Rows from block 11 of the encoder, named by matrix and row number. Rows with one number belong to one neuron. Each number is 200 + 20 x the weight over its row's rms, rounded and kept within 0 to 999. All counts start at 0. After the name is the row's rms in percent of the matrix's.
# gate: MLP gate (encoder.blocks.11.mlp.gate.weight, 768x192), inputs 0-95
# fc1: MLP up (encoder.blocks.11.mlp.fc1.weight, 768x192), inputs 0-95
# fc2: MLP down (encoder.blocks.11.mlp.fc2.weight, 192x768, transposed), outputs 0-95
gate.421,068,169,181,198,233,196,159,198,208,197,175,193,254,162,188,215,217,171,215,190,202,180,204,194,210,180,201,209,184,181,188,225,192,211,203,234,210,191,189,189,191,177,208,174,168,262,204,188,189,226,166,192,182,189,183,184,178,223,198,176,169,228,206,238,221,209,194,177,202,178,219,216,204,172,200,203,223,210,215,216,178,194,192,251,226,187,200,221,210,213,208,168,229,159,195,180,187
fc1.421,095,219,243,218,190,212,203,182,184,203,217,186,206,194,193,212,221,183,221,181,187,211,215,205,195,201,211,195,181,244,217,190,179,211,171,214,205,199,209,169,221,187,190,194,217,193,200,222,195,198,222,221,210,203,176,215,174,184,206,198,186,242,182,185,195,227,210,191,217,161,158,152,194,182,220,211,190,204,194,202,192,166,201,207,228,210,187,196,174,186,189,196,213,190,147,213,183
fc2.421,084,205,229,172,194,203,174,188,202,193,223,208,202,184,192,218,220,191,214,232,232,200,197,181,201,203,208,207,179,229,230,189,212,206,144,191,206,225,165,200,193,166,226,203,186,186,194,207,200,216,230,198,222,206,223,200,167,191,188,200,220,205,215,184,173,201,206,229,224,150,207,196,182,176,231,196,178,214,189,182,187,177,215,236,183,194,187,180,180,208,195,233,197,170,172,189,190
gate.422,052,191,212,203,197,174,213,174,217,190,217,216,211,181,243,229,216,201,216,208,139,240,192,200,208,209,229,184,221,202,175,204,216,220,176,204,184,167,163,236,239,187,185,213,220,199,207,197,191,191,199,200,176,208,203,219,183,191,212,233,174,190,200,167,143,175,201,234,190,204,168,202,225,217,193,186,179,227,173,194,260,207,165,189,170,207,217,191,211,208,184,186,188,219,213,188,189
fc1.422,071,167,197,201,187,205,228,217,179,190,185,203,226,256,215,219,210,209,199,195,219,202,192,218,194,169,201,184,223,221,210,199,189,214,189,218,205,204,216,168,191,196,234,198,199,214,175,191,203,195,222,206,196,190,194,198,203,214,197,212,189,194,169,194,208,230,189,173,253,222,193,194,185,207,164,240,225,188,216,199,212,191,191,184,197,197,187,213,179,211,196,223,227,186,192,221,187
fc2.422,066,222,203,214,162,203,203,239,190,169,201,200,221,198,210,217,200,208,193,196,212,227,216,216,202,163,170,189,219,191,246,231,214,181,207,209,181,199,197,186,189,209,164,216,188,206,205,228,199,216,203,206,199,166,195,210,174,187,196,193,209,216,204,189,185,218,185,203,227,201,212,185,193,190,215,184,193,255,202,192,221,245,178,175,204,244,187,149,182,209,197,195,187,185,206,227,182
gate.423,125,184,201,207,195,196,209,181,191,189,194,195,198,206,203,199,207,190,181,213,194,189,209,223,399,181,195,191,204,214,205,169,199,206,208,195,190,203,180,188,198,227,212,195,200,224,213,202,201,200,203,206,192,186,210,192,166,196,203,197,180,190,196,202,214,198,194,206,179,209,204,201,215,210,209,223,200,175,202,189,187,214,213,196,204,201,198,208,197,196,201,190,202,187,221,206,203
fc1.423,018,178,186,209,202,192,170,199,225,192,201,198,153,178,220,205,201,229,179,182,192,209,192,177,200,176,209,194,181,233,179,176,219,187,214,180,206,181,216,195,249,192,184,194,196,217,204,208,197,221,165,230,206,196,169,225,205,184,173,192,169,209,198,212,188,178,197,210,219,179,160,213,239,190,185,196,201,203,195,196,203,190,213,251,208,152,223,181,217,185,174,217,214,196,192,218,197
fc2.423,020,178,187,200,198,227,199,195,206,224,204,212,178,225,199,216,172,220,197,181,212,220,176,207,215,200,183,172,159,218,202,155,230,182,199,188,209,192,196,231,227,222,209,210,176,209,200,217,185,183,158,218,176,188,180,212,233,191,189,215,172,208,228,203,181,186,227,212,197,204,183,195,189,193,222,200,188,181,189,211,197,210,180,232,245,173,196,196,208,211,193,202,183,205,217,208,217
gate.424,081,164,219,207,200,187,180,195,185,206,197,200,216,149,217,209,232,223,210,187,208,185,170,227,194,185,185,207,224,199,183,185,201,166,173,200,184,225,245,190,181,248,193,183,203,202,203,198,201,183,216,194,188,229,216,219,216,231,175,225,190,199,204,194,220,193,224,182,221,168,199,187,173,196,187,228,189,208,217,202,228,225,223,215,195,168,177,202,206,197,191,195,184,196,218,209,239
fc1.424,106,187,205,204,234,175,195,222,188,210,209,182,220,177,233,204,208,210,195,188,197,202,224,241,208,194,214,239,232,225,188,237,209,203,184,183,212,175,192,181,160,235,196,194,173,183,178,179,211,183,213,177,212,203,210,175,205,246,201,189,219,194,215,193,202,201,215,182,209,190,161,210,179,197,204,168,190,204,192,206,229,211,220,206,188,159,208,214,203,205,186,200,197,208,208,168,182
fc2.424,102,205,216,191,201,208,207,196,179,194,214,194,205,200,238,217,186,207,182,250,216,177,196,194,153,219,211,196,170,222,194,181,201,212,210,190,193,189,211,210,187,211,220,175,202,216,219,221,215,184,174,185,194,187,187,231,183,194,211,208,194,183,230,205,204,198,203,186,200,205,150,224,212,203,185,253,210,175,170,202,162,235,218,202,182,243,205,242,212,208,236,186,197,193,220,233,177
gate.425,136,199,206,203,193,198,212,179,189,183,191,197,194,204,212,202,202,185,186,207,198,192,214,223,391,179,195,188,205,216,204,168,197,208,197,200,185,194,180,195,203,226,215,198,199,223,214,198,200,196,205,199,192,181,209,203,163,190,191,194,174,186,197,203,213,199,195,206,179,210,202,215,214,206,210,219,198,181,205,194,182,214,217,193,206,201,196,208,202,198,203,186,196,191,220,204,202
fc1.425,069,201,172,223,212,182,196,201,177,181,194,171,179,205,186,208,218,172,217,217,157,208,223,178,225,203,191,236,199,184,206,187,200,212,202,190,191,163,207,197,187,213,158,205,200,210,206,206,186,213,201,144,212,212,205,215,221,217,178,205,213,218,216,197,162,170,216,220,231,238,178,166,172,212,165,204,180,209,183,199,206,206,180,206,201,210,184,206,196,188,174,218,207,192,201,199,184
fc2.425,045,185,184,209,220,183,197,185,179,177,180,170,170,211,190,189,217,152,187,210,162,225,221,189,248,204,192,218,201,218,215,179,198,212,206,196,198,179,225,199,183,225,152,209,215,211,228,232,190,198,212,156,232,200,209,221,201,223,214,204,213,210,196,203,177,176,206,223,225,203,179,171,185,214,176,211,192,197,180,189,217,228,190,218,200,221,181,217,200,189,155,214,186,203,202,199,203
gate.426,159,192,226,201,195,200,214,184,201,179,183,203,203,195,207,199,204,180,193,201,190,186,200,244,372,185,190,199,203,201,190,180,185,193,216,195,197,194,181,193,199,238,212,196,203,216,215,201,211,191,217,214,204,184,213,201,166,195,208,188,174,185,197,190,209,192,191,196,172,201,197,198,222,203,207,216,190,176,202,188,191,216,214,200,204,204,183,206,205,204,209,197,197,189,216,210,198
fc1.426,249,189,199,217,178,191,192,205,193,213,208,224,205,197,202,179,187,221,184,172,217,210,182,233,178,193,207,164,229,210,217,184,214,187,205,210,196,207,156,198,200,196,245,220,166,164,191,215,228,216,226,219,177,187,201,175,188,186,203,188,186,183,195,196,239,204,217,185,187,232,227,181,219,188,241,208,204,203,213,188,198,216,206,209,167,205,185,175,177,201,218,242,234,196,171,182,207
fc2.426,225,193,194,226,185,210,208,211,207,221,212,223,222,202,200,189,194,232,187,185,226,199,189,236,153,194,209,175,227,185,210,186,202,185,204,205,189,200,155,189,200,188,241,214,169,180,176,207,227,206,214,201,187,188,180,183,196,186,181,173,184,173,188,199,239,219,201,183,188,234,228,174,216,193,215,199,196,210,204,191,215,211,208,209,175,202,190,170,175,215,234,241,237,190,187,196,208
gate.427,058,205,227,221,187,206,190,192,212,195,181,204,215,202,214,179,214,196,222,201,193,218,197,209,199,132,193,189,153,180,195,181,161,225,205,204,201,215,174,218,213,207,153,179,217,177,182,207,166,199,173,168,209,197,180,203,219,199,200,207,208,223,236,206,223,233,170,187,210,191,193,193,187,227,218,196,212,239,190,218,208,206,214,226,210,201,200,214,168,202,245,211,155,192,213,208,212
fc1.427,072,220,187,226,187,190,209,183,212,169,208,182,198,161,190,206,165,201,199,217,170,174,169,188,200,237,179,196,189,205,212,220,177,181,209,203,156,232,217,166,217,185,179,189,241,201,188,213,205,210,201,180,201,194,196,160,171,178,204,212,217,207,198,193,227,225,229,203,191,189,177,217,185,231,201,209,192,189,222,221,215,206,211,175,215,190,219,202,190,207,215,210,207,221,213,214,192
fc2.427,065,214,250,185,198,184,207,182,190,203,204,183,191,204,169,176,203,201,220,189,186,211,196,196,183,205,183,200,213,151,203,154,214,242,206,190,192,225,215,199,171,184,204,207,230,231,224,212,164,233,199,143,201,185,215,201,233,200,189,201,217,216,242,198,206,202,190,192,206,187,215,186,206,209,207,228,188,240,193,214,214,178,236,187,189,209,183,207,183,212,197,204,193,218,195,211,217
gate.428,080,200,176,191,177,182,216,197,243,170,237,188,185,205,208,187,194,190,196,207,166,179,192,169,204,179,179,200,209,163,202,233,207,228,194,232,208,214,192,221,172,214,252,223,154,217,210,188,181,201,185,178,201,203,168,247,183,212,222,212,205,181,195,204,180,192,253,187,203,187,202,198,219,236,210,161,226,217,204,165,182,167,202,226,228,193,222,217,180,195,214,204,240,215,177,205,189
fc1.428,113,215,219,184,204,177,191,198,214,197,182,190,211,183,215,210,236,181,185,192,187,182,208,201,199,179,208,187,190,205,223,234,170,204,212,224,180,180,209,202,180,173,188,213,214,230,200,205,179,193,214,169,210,205,222,191,193,218,241,219,221,178,219,219,179,177,247,204,188,174,177,194,186,249,195,200,182,235,191,184,231,212,202,192,189,189,195,215,221,209,195,219,199,211,162,184,178
fc2.428,104,182,183,186,198,198,198,200,201,206,176,175,174,163,200,214,231,207,188,234,169,187,199,225,235,216,213,254,185,225,199,219,211,212,211,208,176,164,217,173,167,235,207,196,217,239,213,181,202,208,187,217,225,220,241,172,183,202,206,194,199,201,221,189,192,189,210,224,187,236,199,187,201,209,152,231,154,176,215,154,208,218,211,219,195,187,236,193,188,175,176,207,200,189,189,221,189
gate.429,066,186,189,195,198,207,216,201,184,219,210,214,189,212,192,202,222,150,222,213,154,238,190,180,215,188,186,215,210,183,227,200,195,200,198,173,217,183,214,176,162,148,238,204,205,186,166,191,210,189,172,203,208,221,218,179,203,213,180,230,216,205,190,195,233,209,187,191,207,204,152,221,193,212,203,180,183,228,231,184,231,191,214,192,227,201,229,202,209,183,163,222,207,226,197,190,223
fc1.429,092,198,199,201,178,209,223,194,221,212,212,234,190,211,188,199,210,227,203,178,202,184,198,204,191,169,210,187,184,204,220,168,202,253,209,206,208,200,191,234,149,182,193,218,161,218,212,233,170,207,177,222,197,219,164,179,228,175,179,190,172,194,222,194,183,204,205,218,193,236,192,206,216,206,213,203,215,189,200,196,131,188,196,177,165,204,199,188,191,194,190,182,217,195,215,175,217
fc2.429,085,181,231,224,200,179,193,199,201,199,189,233,244,222,212,181,186,190,182,174,225,166,223,207,181,190,198,203,185,212,189,207,189,213,186,215,189,217,182,200,185,221,200,213,152,177,204,207,217,166,233,187,182,232,215,216,193,200,195,203,218,192,207,219,197,201,189,197,214,147,236,188,219,191,216,177,218,186,224,194,201,182,238,199,194,165,208,198,196,190,232,196,211,214,179,188,170
gate.430,105,199,190,221,218,177,205,217,195,163,197,194,200,215,228,219,199,217,199,196,187,216,216,215,158,184,214,219,212,233,236,198,205,201,190,194,198,217,198,192,199,202,218,222,194,215,209,177,185,187,207,179,189,206,212,214,211,203,167,191,168,178,199,202,194,198,196,202,188,202,184,191,208,230,192,249,216,200,190,209,186,214,188,216,190,188,171,219,197,182,177,183,189,166,201,219,209
fc1.430,338,221,205,218,158,203,188,217,187,209,197,218,203,203,203,188,191,237,188,157,226,209,206,253,178,186,183,170,227,208,215,188,203,172,204,223,185,218,144,212,202,189,237,190,163,182,166,224,223,213,241,209,199,197,207,180,201,181,203,200,186,179,204,187,228,201,206,201,200,205,231,206,211,208,248,199,204,201,217,200,182,239,204,200,168,188,178,172,184,198,247,212,211,206,195,182,178
fc2.430,342,233,208,220,174,216,203,233,209,223,198,203,211,195,210,201,192,246,194,174,227,198,201,236,140,193,201,177,217,180,197,209,208,165,186,211,180,204,162,200,205,181,241,190,161,185,167,206,215,214,211,201,198,205,190,186,215,186,180,187,199,174,185,196,224,219,186,184,215,220,236,184,203,201,211,186,184,224,214,202,212,229,201,191,176,189,176,169,182,214,240,209,207,212,189,194,201
gate.431,077,203,168,185,219,191,228,186,226,194,184,198,213,219,201,194,198,232,207,204,216,209,206,157,202,172,177,211,198,179,173,215,220,181,170,186,206,190,234,211,212,170,192,187,183,184,170,188,212,199,199,206,182,193,218,227,214,219,186,210,226,193,192,204,189,190,182,199,190,214,234,217,191,221,221,226,191,190,168,190,202,231,171,160,182,230,187,221,215,207,223,171,211,205,192,181,204
fc1.431,095,171,196,203,173,195,238,181,215,205,207,202,173,208,226,190,168,198,192,182,226,208,137,235,199,224,172,167,235,181,184,201,226,192,222,227,227,187,176,187,226,183,203,185,226,207,209,185,172,223,158,190,168,219,216,193,167,199,181,180,224,196,199,231,203,220,209,163,201,182,195,206,197,228,213,163,251,159,198,168,230,199,208,193,202,198,198,213,214,185,216,190,212,188,195,193,211
fc2.431,093,197,223,173,173,215,201,196,221,227,184,194,238,199,219,200,200,216,189,187,214,190,202,198,226,206,206,185,227,176,222,208,190,201,218,171,213,156,204,201,234,204,169,195,216,184,187,201,176,210,196,197,165,218,222,198,202,221,202,195,231,209,182,229,215,251,156,208,171,202,193,175,191,176,191,195,183,177,195,228,217,247,170,169,192,182,174,184,203,202,183,201,230,201,212,207,205
gate.432,070,175,176,214,226,224,197,177,200,148,207,228,184,211,179,205,221,198,210,167,174,199,194,169,202,198,182,198,202,242,218,211,196,162,188,195,211,188,191,209,190,181,192,213,222,183,230,196,184,211,213,200,184,188,185,214,226,202,215,231,196,193,198,181,199,207,185,197,220,171,213,214,205,181,184,193,174,204,212,210,206,215,199,165,184,190,202,194,165,222,233,173,220,210,190,186,197
fc1.432,109,203,187,203,210,206,218,216,211,176,191,222,235,216,229,221,199,205,195,186,177,214,196,201,196,223,227,173,207,225,211,194,193,209,185,205,216,218,188,213,212,215,196,199,184,205,178,178,218,243,197,177,229,199,211,215,170,217,221,213,252,204,197,218,200,185,202,196,181,185,190,176,201,219,199,184,229,214,188,190,207,199,193,205,194,168,199,204,194,203,163,219,200,160,169,213,194
fc2.432,098,215,196,201,195,189,177,238,177,207,205,209,212,224,209,196,201,239,209,182,173,206,196,210,157,198,204,155,222,171,218,197,204,203,211,209,209,220,200,182,204,184,231,223,187,211,177,206,207,200,195,142,235,203,217,210,247,206,195,203,220,205,210,184,191,176,186,221,219,200,212,204,226,224,225,177,201,223,164,181,181,193,197,144,199,197,193,196,176,195,192,195,197,167,189,217,170
gate.433,064,187,215,198,168,207,204,212,197,233,188,191,180,200,231,185,214,205,223,226,224,198,206,211,199,221,225,184,204,224,226,180,172,206,165,219,201,181,200,189,203,227,183,220,196,175,191,218,198,245,244,242,219,215,207,164,167,230,169,167,203,213,199,203,188,222,207,207,218,203,209,164,155,203,200,203,169,221,164,210,212,208,183,236,220,223,204,179,180,216,172,221,194,218,208,211,220
fc1.433,096,164,210,200,216,208,257,182,220,218,209,214,215,204,215,186,203,166,206,191,196,230,193,210,203,176,198,191,174,226,208,213,164,198,172,189,242,178,228,209,190,192,189,177,214,201,192,180,202,220,224,201,202,198,227,213,164,203,241,195,179,218,193,189,190,211,220,215,214,177,177,197,157,195,223,155,220,196,212,187,226,189,205,217,194,227,182,212,239,185,187,213,189,206,171,210,181
fc2.433,085,195,209,244,173,207,265,210,175,230,192,176,180,210,198,215,230,188,203,200,207,221,215,190,166,214,205,216,222,228,217,185,167,174,219,199,223,182,202,182,232,212,205,196,221,148,169,212,221,194,240,198,184,210,219,239,177,207,217,174,200,195,172,207,212,195,193,240,191,183,187,205,201,174,211,186,220,212,226,159,210,191,159,178,185,237,180,196,220,148,185,208,199,186,176,200,196
gate.434,072,202,214,211,234,218,218,192,209,213,209,226,216,219,182,179,209,183,190,175,183,217,248,201,203,202,209,169,165,220,177,188,198,214,218,191,214,167,185,197,181,201,194,211,204,205,198,213,222,212,185,192,213,209,216,198,228,220,180,184,213,211,195,209,159,188,188,185,193,159,174,211,212,182,226,215,223,185,240,238,189,162,224,180,171,200,204,201,235,187,163,201,196,198,196,186,197
fc1.434,078,234,160,226,215,191,185,169,193,201,198,181,220,231,206,187,214,219,171,197,195,199,233,189,194,196,185,180,188,222,172,175,210,217,193,171,190,172,197,206,184,198,205,192,227,184,209,193,194,210,211,223,189,181,208,201,220,227,221,164,157,230,208,188,174,175,175,194,206,131,192,183,235,218,201,199,216,235,214,197,187,176,258,208,202,183,207,190,218,192,182,225,183,204,241,202,175
fc2.434,081,190,225,205,214,191,191,210,158,193,198,175,198,213,198,215,189,165,190,206,204,197,196,195,206,193,197,207,147,173,233,177,185,205,195,183,195,234,206,197,188,203,194,201,214,242,192,204,176,148,207,198,204,218,201,192,167,170,221,213,213,197,197,228,210,199,185,176,201,203,209,209,181,211,208,221,201,209,191,219,180,191,215,209,184,198,181,199,194,195,196,214,157,188,205,244,205
gate.435,183,213,183,205,157,228,176,208,210,204,189,210,198,178,193,187,213,252,222,195,219,204,182,210,177,223,193,208,227,187,174,184,227,174,194,173,199,193,141,192,204,227,203,216,167,183,184,201,216,213,184,199,225,200,203,222,191,238,235,215,180,199,195,162,254,181,207,190,201,221,230,202,215,230,228,180,182,184,189,193,193,221,252,176,210,175,199,176,170,212,189,197,211,199,207,173,209
fc1.435,211,183,185,190,215,213,236,175,209,195,225,196,191,241,232,178,202,191,159,192,187,189,193,188,224,216,219,165,218,200,247,228,202,208,210,197,207,206,206,234,220,182,187,205,182,207,202,201,214,207,220,215,200,208,202,203,212,154,200,203,230,180,225,205,175,211,221,202,195,175,182,187,189,168,160,209,237,225,228,178,204,195,184,178,162,198,226,206,187,231,180,191,171,204,207,166,216
fc2.435,245,232,195,224,184,201,212,199,208,225,205,233,170,196,183,195,186,205,207,179,197,228,193,224,173,214,196,186,231,193,204,215,173,221,176,220,183,184,159,171,220,195,228,190,172,182,151,216,214,212,214,200,205,180,189,196,203,188,193,200,183,183,218,191,210,247,171,196,202,203,243,202,194,216,232,233,168,199,236,185,230,231,222,183,179,163,186,172,195,204,216,249,194,211,220,204,202
gate.436,058,160,219,213,222,201,193,223,183,211,218,167,189,234,200,205,174,200,185,191,203,222,195,255,187,180,169,212,225,215,209,171,167,219,212,232,175,194,228,201,254,215,175,196,211,204,216,161,196,160,181,219,214,213,213,194,169,191,212,233,217,197,216,216,209,213,204,219,194,208,209,205,171,180,186,171,216,192,199,172,210,157,174,212,198,212,189,173,168,206,195,188,224,195,201,203,214
fc1.436,081,201,183,210,186,187,195,178,193,207,191,197,206,153,229,170,200,191,207,192,204,165,201,201,210,210,202,218,199,178,201,228,174,175,229,202,176,245,181,216,176,195,233,203,196,209,184,203,222,227,184,195,194,227,152,224,195,172,169,198,157,219,212,205,183,182,166,220,192,197,212,207,236,200,211,191,208,236,233,177,221,208,184,198,222,175,196,174,210,221,214,204,220,194,211,200,210
fc2.436,082,209,197,179,188,192,225,200,180,223,150,223,202,194,172,199,211,193,198,202,189,224,199,180,220,212,204,221,213,204,194,219,188,193,192,197,172,218,224,225,178,148,195,211,223,183,192,194,185,240,223,221,189,234,208,209,220,190,206,219,215,196,226,226,193,199,191,173,208,204,178,199,197,155,203,214,187,200,232,223,246,204,198,176,207,177,213,211,215,207,210,198,222,218,163,193,201
gate.437,124,184,203,208,195,194,208,181,192,187,193,195,196,204,203,199,207,191,182,214,196,191,210,224,398,181,193,191,206,216,206,169,197,208,208,194,191,198,180,189,197,228,213,193,202,225,212,202,200,199,204,207,191,186,212,194,166,199,202,197,177,191,197,199,214,198,195,204,179,210,206,202,215,211,207,219,202,176,202,189,184,213,214,194,205,202,197,206,194,195,200,190,201,187,221,207,205
fc1.437,015,211,200,208,159,201,204,255,196,207,201,223,201,208,203,171,205,215,182,203,215,193,247,226,200,202,231,194,181,166,185,171,184,203,195,200,207,171,197,184,177,254,210,186,182,154,188,193,203,200,181,208,234,209,178,201,217,216,173,193,198,170,199,204,201,167,161,166,165,223,194,188,232,234,207,230,230,230,201,213,196,205,182,213,186,198,184,196,223,188,218,207,200,208,187,195,175
fc2.437,020,224,211,195,171,191,200,217,213,193,232,189,216,205,201,194,204,236,168,194,204,201,220,232,212,182,205,201,165,174,199,181,202,210,229,197,199,198,210,215,225,202,217,168,184,179,186,209,206,205,222,177,248,229,187,185,198,188,199,210,177,183,190,190,200,172,119,186,192,214,197,179,189,202,220,198,204,160,195,189,154,216,227,201,198,202,202,169,210,198,214,213,201,168,217,199,164
gate.438,064,173,193,196,220,236,219,176,209,222,217,189,202,197,214,223,191,204,192,199,207,216,186,206,196,191,209,186,202,202,165,214,252,186,174,192,195,215,185,215,178,183,186,192,214,206,214,193,197,195,227,168,166,208,225,244,221,208,197,186,167,180,162,200,167,191,202,212,219,198,222,219,213,200,165,217,221,174,221,190,238,177,180,200,204,183,213,183,187,188,176,204,180,206,227,180,176
fc1.438,083,209,206,166,206,187,202,195,199,188,193,196,153,199,210,149,187,230,208,190,220,235,202,216,199,194,200,182,234,230,232,208,184,174,221,200,193,174,205,217,206,215,217,200,219,202,197,189,234,185,193,199,179,224,192,214,196,206,202,227,207,180,207,201,212,181,220,201,188,205,183,200,210,219,212,187,208,232,188,215,154,219,161,136,189,211,185,183,166,189,154,199,200,255,190,207,189
fc2.438,078,175,242,215,235,220,209,185,203,217,184,187,197,174,191,211,164,204,170,207,197,204,221,232,176,200,182,190,183,218,203,183,191,172,208,218,218,199,218,237,233,204,215,213,204,190,184,195,211,217,185,223,187,215,194,208,199,219,228,218,201,207,217,216,165,216,211,206,195,191,249,192,212,219,205,186,216,214,213,229,162,164,202,195,189,161,188,205,204,208,170,197,185,178,182,196,190
gate.439,073,189,166,218,204,226,192,176,229,222,208,193,186,211,192,187,236,157,201,209,168,212,219,171,208,185,215,221,214,202,233,214,206,218,198,224,177,205,187,179,176,177,198,198,153,217,210,173,196,200,210,188,190,195,227,217,194,196,193,228,161,257,192,190,200,204,211,222,179,211,203,209,217,195,210,198,223,250,191,189,190,194,187,179,216,162,204,216,204,193,221,199,238,171,221,197,187
fc1.439,101,173,153,196,210,254,186,177,220,189,200,209,178,237,200,174,204,171,213,226,165,177,224,211,207,206,209,204,211,220,260,205,188,202,232,233,162,225,200,170,205,172,205,204,209,204,196,188,195,209,194,203,194,196,220,214,224,204,195,210,170,229,199,187,185,210,216,224,154,184,185,193,198,181,186,190,242,239,196,217,186,223,194,198,207,197,193,219,204,194,201,195,228,178,233,193,191
fc2.439,130,181,179,205,221,209,203,168,198,171,186,208,176,232,211,211,220,171,199,216,217,199,197,235,213,165,170,186,187,224,219,193,200,213,209,205,190,192,205,186,201,232,194,186,231,220,209,188,194,207,175,218,188,155,207,236,146,212,204,221,178,211,219,191,209,187,193,197,175,192,218,205,203,191,194,214,228,171,190,195,175,211,210,202,201,194,201,200,194,203,168,183,222,160,209,206,212
gate.440,126,183,199,207,193,194,208,181,191,187,193,196,198,206,204,196,206,190,182,215,195,189,210,221,398,181,194,193,206,216,205,169,198,206,209,194,192,198,181,193,197,226,211,194,200,222,211,202,201,200,204,206,191,186,215,193,163,196,201,195,177,188,197,201,216,198,194,205,178,211,205,203,213,211,207,221,201,177,204,191,184,214,211,194,205,203,196,206,195,195,199,190,202,186,221,204,205
fc1.440,016,167,224,234,195,205,217,186,192,177,184,206,218,177,177,227,186,220,222,176,183,223,182,167,203,177,188,219,192,186,170,209,202,193,187,196,202,207,228,191,197,203,208,193,219,216,184,196,214,218,186,212,198,218,213,220,231,221,229,199,203,233,194,198,167,192,244,186,221,208,187,223,141,208,190,193,215,169,148,164,172,203,203,192,190,170,215,201,231,176,153,187,187,191,223,200,205
fc2.440,021,202,210,222,226,205,202,186,188,202,191,186,233,186,203,234,213,169,192,165,232,224,203,218,199,190,191,187,181,196,189,202,227,171,196,211,203,226,240,206,186,228,213,198,203,181,195,195,186,174,197,191,209,210,191,201,234,209,206,217,183,193,222,188,168,193,226,194,220,212,192,223,153,237,189,198,201,170,180,198,182,180,220,199,200,153,192,228,209,179,201,174,187,171,256,216,199
gate.441,125,187,200,205,195,195,207,182,192,187,193,196,198,207,204,196,205,191,182,215,195,190,209,222,398,180,195,190,205,215,205,171,199,206,208,195,191,197,179,190,196,227,212,194,201,224,212,202,202,198,204,206,192,187,213,191,163,198,201,198,178,189,196,200,216,198,193,204,177,212,204,203,214,210,207,220,201,178,203,190,185,215,212,195,205,202,195,207,194,196,199,189,202,187,220,205,203
fc1.441,017,192,195,170,207,222,207,214,225,188,189,221,205,215,168,217,216,225,194,194,174,209,205,168,213,201,224,222,184,169,184,171,224,244,233,198,211,203,238,227,199,186,166,200,215,210,217,168,201,186,184,197,208,207,168,180,182,182,194,191,212,217,198,173,166,200,193,211,198,219,170,199,220,216,170,202,224,187,236,211,190,144,215,188,231,210,187,153,225,207,219,181,190,235,223,212,215
fc2.441,020,227,221,168,223,222,181,184,207,155,192,219,234,189,224,198,270,203,186,191,202,226,216,207,205,223,217,215,198,181,169,181,180,214,224,216,184,229,198,188,201,153,198,174,206,175,223,215,200,169,186,193,231,227,199,227,202,173,187,227,173,190,194,185,167,172,185,199,210,208,201,202,195,208,196,190,189,197,214,165,172,168,219,195,162,203,189,181,210,232,215,193,212,182,218,203,185
gate.442,125,184,202,208,191,193,207,181,190,190,195,197,198,206,202,198,207,191,184,213,194,191,210,223,398,182,196,192,207,215,205,169,199,207,208,193,193,196,180,191,197,227,212,194,201,222,210,200,201,199,205,208,194,187,211,192,165,199,203,196,177,189,197,203,215,197,196,205,179,209,207,202,214,213,207,221,202,177,203,189,185,215,213,194,205,203,196,206,193,195,201,190,202,187,220,205,203
fc1.442,018,209,173,202,215,219,195,210,193,211,226,204,249,229,205,202,217,180,187,236,191,191,209,161,210,161,200,225,169,185,185,162,210,196,224,190,196,178,222,174,196,207,154,167,213,188,206,198,185,178,180,174,205,187,145,177,201,217,218,187,213,226,227,205,177,204,176,215,177,206,161,198,223,189,170,196,203,199,198,236,186,176,185,203,226,198,211,192,228,212,170,233,171,187,215,202,202
fc2.442,020,227,167,186,221,202,186,212,176,205,200,225,265,211,196,212,217,170,180,228,223,224,211,193,209,177,188,169,150,206,207,147,212,216,234,199,196,240,235,214,196,228,189,171,225,199,220,205,178,158,192,192,200,207,150,178,195,213,200,193,214,245,216,198,179,188,185,222,191,182,205,182,180,215,190,199,199,175,231,215,188,210,204,197,231,192,159,208,192,201,182,180,175,195,259,220,199
gate.443,132,187,203,209,189,196,209,182,189,178,194,203,199,199,205,204,203,195,184,208,191,190,208,221,398,180,202,195,208,212,210,171,200,203,207,196,190,197,182,190,194,223,211,193,198,222,214,200,197,201,206,206,192,184,211,193,162,193,198,196,181,193,193,205,210,199,194,201,178,206,203,203,216,206,207,217,203,176,200,192,185,214,210,195,203,200,193,211,197,198,199,190,200,189,223,197,205
fc1.443,049,230,197,196,200,201,213,197,190,196,180,201,215,188,204,152,185,216,215,195,199,197,213,224,180,197,185,145,247,212,203,170,201,189,194,206,218,213,189,216,204,193,240,214,183,168,162,236,219,205,217,168,191,173,225,184,204,190,233,190,184,217,193,199,221,211,208,198,172,239,228,221,216,214,226,203,208,182,181,187,190,198,211,174,188,198,175,194,215,188,186,199,214,175,194,192,187
fc2.443,037,214,209,199,174,209,190,222,205,192,195,188,204,191,226,167,194,218,198,185,193,208,216,208,179,180,188,171,219,179,223,214,193,196,181,186,233,221,185,180,207,202,207,192,180,214,179,225,184,220,225,155,191,177,228,175,214,202,203,201,212,221,207,208,191,223,217,187,205,235,202,246,204,202,223,194,185,164,179,214,187,191,211,175,192,186,190,190,202,189,221,202,201,185,218,202,153
gate.444,089,210,168,158,202,209,215,182,214,192,187,201,192,225,235,253,191,224,186,205,208,195,176,157,204,197,192,205,192,210,165,213,206,223,235,204,213,162,177,217,233,188,206,191,210,192,183,226,237,158,173,172,201,217,202,210,191,224,199,191,214,239,180,217,177,212,234,218,206,197,149,186,226,214,207,204,197,166,157,209,207,202,194,163,187,216,195,211,202,202,163,222,208,238,190,198,185
fc1.444,129,218,217,203,192,207,190,181,201,210,190,220,201,164,196,181,208,233,220,192,202,176,197,230,183,178,188,209,195,212,210,208,225,168,174,192,213,215,202,228,189,207,197,176,188,234,164,183,221,186,193,227,218,164,195,168,200,181,204,214,197,178,218,192,250,219,143,207,193,191,217,224,181,191,237,186,189,169,205,179,195,207,231,227,209,173,222,166,178,234,214,190,175,175,241,206,228
fc2.444,142,229,212,203,181,214,179,179,198,242,195,194,219,174,194,192,177,224,183,193,211,179,186,201,137,175,161,201,210,193,166,183,210,216,195,207,223,218,202,207,206,202,212,186,179,189,186,172,196,209,187,222,227,145,185,192,240,190,198,180,190,180,230,205,214,212,164,220,217,181,219,222,186,189,205,194,176,191,201,215,206,194,218,194,189,213,202,190,224,223,239,225,196,199,227,179,207